Weights of a small image embedding model.
Model: 20.3M parameters, 32-pixel images, arch swin, norm layernorm_no_bias, activation squared_relu, moe expert_choice, num experts 32, widths [96, 192, 384].
Training: muon at rate 0.016, 6700 steps, batches of 128, held-out accuracy 99%.
Data: trained on scattered letters and digits in many colours, 4.4 epochs.
Rows from expert 26 of block 9, named by matrix and row number. Rows with one number belong to one neuron. Each number is 500 + 50 x the weight over its row's rms, rounded and kept within 0 to 999. All counts start at 0. Numbers have three digits each.
# up: expert up (model.blocks.9.mlp.up, 32x192x384), inputs 256-383
# down: expert down (model.blocks.9.mlp.down, 32x384x192, transposed), outputs 256-383
up.157:482412463493632443541566506399497514462468513434524526595597553477506434480514537442558414444555472488444590495529470507545576472453601502503563470508592580522493504432566503452530477490477581571452533523440460496429428524502473464519555501567529544542465452522419556555529498525468497498445543425546505472482518562512578489470469486515461536549564484496450565562544531462470454560501
down.157:516523493521432509472547512507510579483406528559474463484520520506444441410549515492538495467573437523455547478620446572466435485573547436464540562515558495508461526533528457386517483504484525429464570555461408482510501455558484520480423565495500468481551487480451496516542480545527475544415559441512467529416485552534571439478552542512558487423521486432421493591506478510511510493469
up.160:427596490515477484511456525476551482521560546554478485484527496422502466551493502499488526491438536426570537504494570483483416464394470562511504618456517537516380504520532482461612581497520524499497552506531539482474545511562572481609446562575544472506458458451450485510531485429451523448515396499474508515424557532502544510501434497455428476456490433558445517587490479405638542473453
down.160:584549512473507540433562455494475442483493516412514535532542455557454399449605459480535538512558447447508534625440516497461546479486478472504520492451553501559497535514477573473440480436396570563513539519511494483402473422464524449492488509495507400630525522532530517545435475526583500483487591465581484485484491568572544447547503456596478583485536450474541522367602537484477515447450
up.161:475511382518626467484558432512565539558512536569504489510503496617486454577453516514557468525501523407499492427527478469519542518420480479531556527452571565527460484372478494583478484510534582573450624542443506546433427520512478525520464416553461515549460451443527523583470527422467508512451510537517480512566476539522468530512441490480502495633504483555532545521515467569442572487487
down.161:558562548459476373565554427531520550496485589482455442554500448439521423474580555601513457485488461502583513448585523583574458515465534437472498582612556492497488489552577452401515545459503461472525538506430506526474561459548546527546440580517505426428528480500462526534510541531420458532415540456475522493449586577454492496502506546443476510431526474515533472544465470522527494406468
up.162:499552410513483483429416520531431512548484505453507567554462561478578495541448476358570574536446457403332415460454578465447601576448525502459608590555525539548525491568515490522480531504558512425477446500533473537512564512533530471626514594544531475492568539497471487394475479531469471443530438476387480422497585530529501535511469464515561456547550482560461569516438558395464430508655
down.162:534452531522587465523564509536536509477488541455532507519515595517376524475498358523573463529521465478465483501525490433474492561535451544551450523526449515506540476484544506553443410459447507504442475515590381464475505488454471427445401388517432498497431543577488449555417498478490605495503462512525465603472500515545584566443404471587553513471528468508484488540586548558465445478460
up.164:537532505496413559494444473519455472549538499490457516474531451483535525559566564482468449491575599585585633442568530506550486406527504487463573512478549490533388457477429470464449492501516460435450435528576488496483531475442532493457530507455514560529519562403485527510521455523606487531462423443556495493521468456465435591489549477541525486495524563542494478535492476451408559511480
down.164:455586532517522443521482476530422527451522520591408544548572448462501510508493480584390481482500573475556455528563586416471422469502497509537438538556530547480522563503447495585483508510468574490536508529467361520408536495475516514597445559451475446528520461492428461510516425434451518508504463542490462484465485522559498457605447351490444437365418485464486544461564481461489420531549
up.165:494454494401473559495499522535502421525531579484583543548431507525494516518490573493514515552517476400609576476562532523539546504483462503522533561476526480546422510532566461532476506475440494480475435570511511539517548443389518505541424483359468494562587532429447552518408515521523462497552565469523492525538397529434505522489544415581375465465469498507556491389508423519443577557448
down.165:480496571495492480467516528560495531520491478519489472536424583565442485448510508457485466458478425507478546460533606503461551532454519504489487548516491578479460477542443493456490457464510547491406504523515506500512506503439564590458492462567415517489479487500520563477406557531531423422418554395566500508581550571515435536552513595510439523531526550445471514534430483501443520591495
up.166:524496312505484520536481500492466535515500477534541427518513539486482473499458411408495445485569514484544586434471520447537506471474462413478481565469417513553587511500547500526399509469487438455492529518418495437562592496524627455482382468563449482508405525462508487461540468516410526512500505365434467569450476478555523463482477579530430489502518494501491453427472481531511501519465
down.166:450478529513501415558584548563538519614429537494451487426462522583541544448503490539531524587514343532552403608412532503522530501476459597530450595449469510454550527445438469497553497415535495506537517434463435500589341600468482452497517532513568491486498479542544461507532523451542446542490478489589524599608442453510565589460479426499582484550463517453471498434427426546523457501465
up.167:420444488586581549537595460467409571525607493563467481497525542578603520475493426515493452478409514437547479477458433618461478542508511473471458518413518543521478509466507529416483519463572487414537512418513426536556546506539584649465459445446560457506486560448493544450462488595434543460496437553507540477546571509506540495534472512392533501526481550641470405511421463484478626401451
down.167:536464461426497561569469452513532441495442557507516519487523489379481493558510469486535598524536518425582493468513553525462571478479445541478547527455446563461503507532415459550465474452477425516478551504528563511502479586512430472522475599520590465492436465488576520405566424541520612523527572537428582557469543489454564476468449464513549451398540559462470503531450511410450485436479
up.168:488513461552497438535571605513466447529454514565483353478501492578437479395590493524560473455451468489512470569443449635407522514594476468490466492459473564425470517492426562464511545472582508538514479417490577480605453421582468572526510478466516507389439471609483466544393513562583597461472538460485471468440508538462569502518528458473495522488538502561442392454427481571515590586427
down.168:463522400519505474457530506496603509453544543442577447525545460470525417528562574524501455558497579488451540446509458456516473472516455469471540472501588572400483526571501464489545536485421519514486503619524525535569523469545451541462513523493494484571602362456548460455448434515512490593496495435536421477527563445476455487513553476529506528432492493544448521504688471450478485495504
up.169:431460379538479519515473490485561530500544527481491553472469454440572531477442493467546495559487511429505472446493422472492598513462514461505506507527541536564488477547428534514557436514456504501441502511555522450506436435587525530489501532432547425511588465528478530538508443526564386467536476402559503514518571543523464384478488480495544497331498517472498550545523419476560551482500
down.169:458476492472522515529498509506445436447481523420498489391481462463575523505511408527559520462467477516444514485490607449585550547562559512473514505419480467496520523564561422564550493451447502491434449527442561493447562464540482406542571566565489466423522459511480461378496476545543469458400583433624458536491554531556528433491606512590499555487450542535452545521498509502516452453497
up.171:499521463454449472518579501529528403519428488521427414528542480379481543549440579493488591473636516443515515460427494420505514454461440491537456565454570512493585489476431544470470490470466498520639517546492564545530470482529469474611534567603524578544479482564639546544536396428449425505514534517506552449498430509461519578581433474432433453500408442554549500433449410468405441569470
down.171:518568525505508485476404414494567562466481478480463536528493511530509479479376471494486394497472547585524525599640355528508422443510513456519495448510502501483573515487492495371514463494555589556524476516510567532483492478464497482471470494527522522481510482571545465587436503416496474567550502526401431499419520396550503506578542591526524526473492511492419519472558607473554530475508